From a checkpoint of a small CTC audio transcriber.
Model: 6.42M parameters, waveform 16khz input, arch quartznet.
Data: trained on Morse code for random letters and digits, with fading, noise and interfering tones, 26041 training examples.
Rows from block 9, named by matrix and row number. Each number is 200 + 40 x the weight over its row's rms, rounded and kept within 0 to 999. All counts start at 0. After the name is the row's rms in percent of the matrix's.
# fc1: squeeze-excite reduce (model.blocks.9.se.fc1.weight, 54x432), inputs 108-161
fc1.0,102,239,278,186,175,195,203,227,191,194,176,253,202,213,180,167,240,257,234,182,269,208,199,177,212,175,198,171,221,233,172,230,226,208,237,198,169,163,214,199,266,223,148,184,182,181,244,154,198,236,167,268,173,272,280
fc1.1,123,307,217,202,170,195,206,189,181,137,297,208,167,217,248,169,231,254,227,229,215,168,205,204,191,163,164,138,241,187,168,150,184,216,190,153,181,253,179,189,256,206,179,217,176,158,272,199,235,225,235,168,207,212,242
fc1.2,102,196,136,186,172,220,194,201,210,174,215,131,260,221,168,282,153,268,147,203,205,175,96,176,172,188,198,177,201,165,216,237,198,227,120,181,189,148,196,210,209,176,227,162,205,170,187,187,188,125,217,149,197,137,184
fc1.3,094,229,155,163,209,210,165,154,218,219,290,147,170,144,244,276,227,224,151,299,227,166,175,168,217,227,148,207,211,210,166,227,163,250,119,218,209,215,196,181,178,162,240,248,191,138,214,186,242,157,300,174,191,166,179
fc1.4,081,226,142,178,196,199,214,265,216,303,260,226,264,244,211,230,160,285,173,221,228,204,113,199,199,216,151,180,236,184,237,248,177,221,214,177,165,231,187,188,242,173,202,195,192,189,226,207,191,169,253,178,234,217,208
fc1.5,122,237,290,211,178,192,222,186,173,121,243,254,195,199,224,166,222,286,254,192,257,189,189,209,166,153,153,192,214,213,178,126,229,176,229,178,223,225,223,207,223,213,169,220,208,183,269,169,203,267,205,211,179,240,299
fc1.6,104,208,196,179,175,218,253,182,162,124,261,185,224,210,192,187,235,297,270,181,248,204,197,209,170,127,183,177,266,185,181,189,182,221,224,213,203,181,196,215,180,209,208,244,226,181,263,176,227,213,159,179,223,180,246
fc1.7,104,272,220,199,199,187,155,177,173,224,268,225,150,135,272,85,242,178,166,193,234,182,239,167,200,180,171,189,227,184,197,152,170,216,202,154,180,253,224,191,231,184,185,200,185,151,238,197,176,203,229,187,179,264,230
fc1.8,126,205,229,199,186,155,158,261,159,237,199,294,206,231,187,144,166,128,259,138,201,207,261,170,246,198,246,169,162,188,188,182,257,130,252,201,198,171,155,157,255,231,122,132,155,209,151,211,133,211,209,238,153,269,208
fc1.9,130,250,175,155,216,206,196,176,224,192,266,160,148,175,203,286,210,282,187,206,256,183,133,180,199,196,177,166,198,167,169,182,167,359,173,210,219,179,209,213,221,159,238,234,203,137,277,182,197,197,208,198,212,167,223
fc1.10,096,245,168,193,184,242,217,262,209,214,238,182,221,237,208,232,190,317,156,256,217,185,125,188,178,160,184,209,244,200,231,235,145,272,170,180,179,211,209,216,220,169,205,192,209,167,259,199,198,186,206,202,195,152,226
fc1.11,059,178,233,175,237,171,168,201,188,260,219,229,177,189,128,249,207,167,197,234,224,193,190,205,297,336,180,235,177,223,174,211,241,225,195,275,222,168,258,212,191,165,204,216,205,213,180,196,179,220,193,265,197,207,230
fc1.12,083,304,247,197,182,204,183,143,177,220,278,205,235,167,243,173,141,206,194,257,190,153,224,217,211,160,105,202,209,209,203,176,212,169,182,150,217,222,208,204,210,206,205,199,217,250,266,203,214,177,289,139,228,207,186
fc1.13,102,267,164,174,179,218,175,183,217,232,243,137,225,214,219,221,165,295,147,241,228,175,141,246,212,157,143,172,239,163,222,214,172,236,148,160,217,205,192,200,245,188,224,186,195,173,257,208,215,173,295,171,212,171,164
fc1.14,091,203,232,228,196,200,221,203,180,154,266,234,190,176,232,115,206,230,230,200,202,203,300,181,179,197,197,215,219,258,173,168,248,174,220,173,178,233,162,196,153,235,142,232,200,198,216,213,187,243,147,188,177,243,272
fc1.15,040,195,237,277,218,164,194,124,210,200,187,182,97,226,203,190,263,184,222,204,111,185,177,273,219,258,222,172,212,216,285,186,211,207,189,252,244,244,254,284,157,193,236,243,207,244,185,184,203,224,181,206,227,229,163
fc1.16,099,259,162,234,151,211,198,255,195,187,268,185,279,228,203,190,185,266,198,206,196,200,163,215,162,157,169,170,246,205,240,211,198,197,210,188,194,216,173,190,233,177,183,194,213,197,240,224,169,180,260,192,235,187,165
fc1.17,113,304,269,217,183,187,172,155,171,207,301,183,167,182,251,118,186,201,207,207,224,156,245,175,198,194,153,173,210,179,200,152,218,197,167,176,211,289,171,168,239,207,176,192,154,191,256,201,186,182,282,184,208,252,239
fc1.18,051,128,216,225,232,247,164,220,228,235,186,204,264,198,170,183,197,208,217,144,210,248,195,236,265,244,203,209,210,207,289,198,221,210,236,258,200,222,213,254,146,225,206,258,247,285,183,203,231,223,200,197,228,212,217
fc1.19,110,221,161,188,184,203,185,230,232,283,163,186,263,230,202,217,149,289,169,210,184,182,190,267,201,165,185,232,214,190,249,240,205,170,175,165,171,173,186,202,259,181,181,166,217,226,163,263,198,158,235,205,238,179,169
fc1.20,098,196,144,140,181,206,225,175,226,271,247,142,147,165,193,258,231,210,164,202,280,195,141,165,190,215,228,197,210,177,167,236,139,321,158,201,196,189,201,235,195,175,256,218,166,140,230,181,229,185,193,198,217,163,191
fc1.21,092,265,307,248,169,182,192,159,177,187,263,249,187,180,289,121,211,236,220,209,200,191,273,177,225,168,155,197,196,208,214,132,221,155,240,166,216,222,198,214,221,218,158,164,191,186,269,190,196,238,212,224,180,282,213
fc1.22,134,279,228,175,160,202,194,171,193,188,298,199,146,174,242,185,225,237,210,258,265,192,199,188,201,179,148,183,253,221,157,139,173,254,177,178,191,256,181,185,207,188,180,212,168,135,295,202,221,229,248,211,195,226,232
fc1.23,100,284,218,187,163,224,161,249,190,333,286,223,209,186,226,207,203,262,198,229,240,215,181,176,221,179,184,171,269,202,211,222,187,227,177,200,210,199,183,221,287,191,180,166,157,159,247,181,226,215,250,237,171,242,188
fc1.24,118,282,244,187,183,222,222,127,182,154,208,157,138,152,263,164,233,318,157,202,234,153,180,203,166,145,128,182,263,209,187,180,161,231,159,182,236,220,205,182,221,174,200,226,178,150,308,176,241,207,227,183,204,202,190
fc1.25,130,238,196,194,191,215,214,139,208,145,226,153,190,215,225,275,209,314,165,235,242,180,137,198,177,179,178,175,250,158,197,220,162,302,171,194,231,193,215,223,202,164,240,219,208,153,266,196,228,173,208,182,229,158,202
fc1.26,036,183,223,262,133,254,230,247,198,224,251,171,209,170,163,202,199,230,265,155,171,218,175,195,172,191,139,230,177,217,233,205,193,207,202,194,202,259,190,179,171,191,195,245,213,180,193,166,205,246,74,232,204,255,171
fc1.27,110,277,221,177,152,194,215,211,167,180,288,168,192,215,226,152,222,269,198,241,256,197,191,218,192,146,148,145,275,192,197,157,170,198,188,164,207,242,201,182,260,221,173,212,205,163,273,220,190,204,246,200,199,217,236
fc1.28,097,222,262,234,204,172,225,190,184,151,218,263,160,224,201,189,243,266,264,145,275,201,173,188,170,161,169,160,216,223,167,157,224,201,248,164,218,197,213,211,250,199,144,218,201,159,257,190,224,279,184,199,176,220,325
fc1.29,124,311,247,220,147,178,186,206,188,242,240,221,235,217,245,147,196,263,168,231,172,193,181,222,189,123,146,197,237,188,219,159,183,194,204,134,231,262,198,182,291,203,177,156,178,180,209,220,196,191,269,186,184,213,199
fc1.30,119,276,227,179,178,219,219,117,190,235,251,170,139,138,261,169,249,265,164,243,240,187,169,213,177,179,130,186,255,190,192,166,174,267,149,176,250,275,209,223,212,196,216,217,189,148,292,221,247,216,258,185,204,216,225
fc1.31,042,133,196,208,283,279,240,223,243,238,193,245,165,194,158,263,269,128,202,199,146,195,244,264,234,252,248,267,212,216,232,212,176,196,190,249,268,226,198,214,167,174,210,280,231,191,207,166,216,196,199,246,162,179,229
fc1.32,045,161,206,315,235,256,207,162,222,232,121,192,188,194,141,243,251,187,178,240,138,136,223,238,207,275,189,234,170,263,259,189,127,239,184,260,223,190,230,279,180,177,242,238,170,195,126,203,178,217,212,175,204,209,174
fc1.33,146,236,162,153,206,201,215,148,200,169,257,155,171,174,197,260,226,294,172,262,285,181,131,200,171,195,148,173,222,156,157,184,140,333,157,182,223,203,214,221,200,173,228,244,215,124,263,185,252,200,238,175,217,163,211
fc1.34,141,177,207,198,197,178,219,243,168,181,188,283,219,225,180,166,232,181,306,121,250,222,262,162,187,215,246,177,184,239,176,192,281,138,299,220,177,179,196,187,236,246,135,188,172,199,189,184,182,274,154,214,175,266,277
fc1.35,107,203,188,208,176,195,143,206,204,270,207,253,249,260,234,119,167,185,226,198,167,201,250,217,222,182,201,177,196,211,217,181,229,107,241,166,195,252,180,157,243,224,170,152,176,233,155,261,168,196,285,237,182,258,184
fc1.36,081,246,256,240,199,202,170,281,200,284,167,244,231,225,202,173,175,199,180,182,185,206,217,175,216,215,211,196,202,223,230,208,243,141,199,189,173,221,183,194,252,220,145,133,171,220,153,213,145,182,257,271,185,259,186
fc1.37,119,282,286,236,154,172,195,176,161,149,259,227,208,204,248,94,210,242,224,186,197,184,262,203,188,151,136,187,250,207,218,135,234,184,242,154,203,261,203,148,215,228,153,192,200,195,238,212,213,252,224,192,204,295,231
fc1.38,097,219,177,226,189,171,199,230,218,220,196,237,241,232,238,108,221,152,280,163,190,212,277,177,190,151,219,204,231,200,200,163,241,139,260,172,190,227,208,180,252,229,153,185,195,232,211,218,203,260,232,190,207,264,196
fc1.39,118,237,131,154,185,208,234,146,245,200,273,132,159,181,229,301,213,248,170,258,257,172,156,214,187,204,160,193,256,172,180,209,148,327,137,175,251,209,218,235,202,160,265,228,185,150,262,220,215,165,244,179,196,166,172
fc1.40,084,229,232,251,202,199,185,156,223,198,215,272,160,180,231,188,220,207,238,246,193,169,253,185,240,239,165,206,177,248,245,134,230,208,248,246,207,250,199,211,191,212,209,251,201,229,262,208,196,281,248,223,216,261,269
fc1.41,039,165,268,237,274,243,229,151,258,185,209,222,176,209,175,222,211,167,148,211,176,191,196,166,124,220,156,180,175,232,205,217,192,209,146,235,230,251,251,218,219,177,202,249,260,127,196,161,275,203,137,218,218,163,193
fc1.42,076,178,156,176,232,204,186,282,230,277,154,206,278,251,193,274,148,238,187,142,182,226,162,254,187,213,211,212,207,151,202,290,246,197,196,202,169,170,178,209,210,199,226,179,229,222,146,261,183,197,211,171,237,150,188
fc1.43,077,198,187,214,201,151,198,269,204,305,176,270,232,202,198,204,202,140,252,185,205,223,273,160,266,231,283,197,190,237,181,237,272,170,231,209,176,219,141,200,236,236,150,185,182,195,218,207,201,240,197,289,190,269,258
fc1.44,037,150,130,229,123,243,210,296,146,171,164,201,162,208,197,183,162,212,186,118,174,249,220,178,214,198,203,151,143,205,267,187,199,173,179,226,251,189,196,219,229,177,237,245,181,191,165,147,163,214,225,201,155,244,204
fc1.45,138,159,138,198,181,161,177,320,187,225,130,236,285,268,133,232,174,206,282,114,186,232,204,182,180,208,278,200,172,219,193,265,222,152,236,214,141,149,184,183,183,230,172,177,187,246,153,176,152,182,150,186,187,195,241
fc1.46,047,181,210,193,250,229,231,215,239,193,207,106,161,164,210,207,193,145,143,201,213,241,212,309,237,228,159,248,179,192,267,236,151,254,165,220,229,258,247,188,134,191,255,220,211,249,171,167,205,180,127,207,172,191,208
fc1.47,112,260,243,205,191,174,152,211,160,247,273,244,201,199,263,142,175,182,271,214,226,196,247,160,253,201,198,160,194,230,176,133,236,159,231,185,188,256,173,162,263,228,140,192,163,203,242,165,188,209,224,218,131,275,229
fc1.48,130,236,137,172,208,215,183,240,231,262,225,133,243,249,196,277,156,266,137,239,186,177,110,176,192,186,150,192,216,164,232,224,176,205,124,188,187,187,172,210,229,153,245,170,193,168,215,209,187,127,225,163,197,161,172
fc1.49,118,287,266,194,184,200,204,178,195,184,290,189,169,153,253,119,227,212,169,245,209,178,248,188,177,154,146,190,234,224,196,157,175,187,168,165,197,246,198,173,239,207,177,214,187,185,246,197,217,189,256,190,196,208,180
fc1.50,109,156,180,230,191,160,166,324,189,251,141,287,283,257,183,197,183,163,281,132,171,220,201,216,189,192,255,173,187,198,213,209,267,122,291,186,187,149,185,196,258,214,138,180,181,260,113,244,133,217,158,198,144,237,224
fc1.51,105,210,198,202,194,189,202,238,189,231,150,240,224,280,189,140,218,189,238,186,175,198,243,251,186,129,229,171,229,215,192,215,224,153,251,168,168,179,196,191,240,229,166,170,208,203,175,271,213,229,195,226,194,227,184
fc1.52,036,180,182,268,282,176,225,144,229,241,229,157,189,181,215,242,240,152,201,146,197,186,211,254,220,268,194,216,201,188,239,226,253,237,150,235,215,225,157,258,152,225,212,275,220,153,178,209,195,304,182,250,223,189,165
fc1.53,048,215,209,216,171,236,225,160,199,192,120,226,171,199,163,185,177,161,190,165,143,127,213,234,178,235,182,202,202,183,154,198,211,242,253,202,208,148,253,208,145,187,183,193,234,236,222,248,196,191,163,187,190,200,190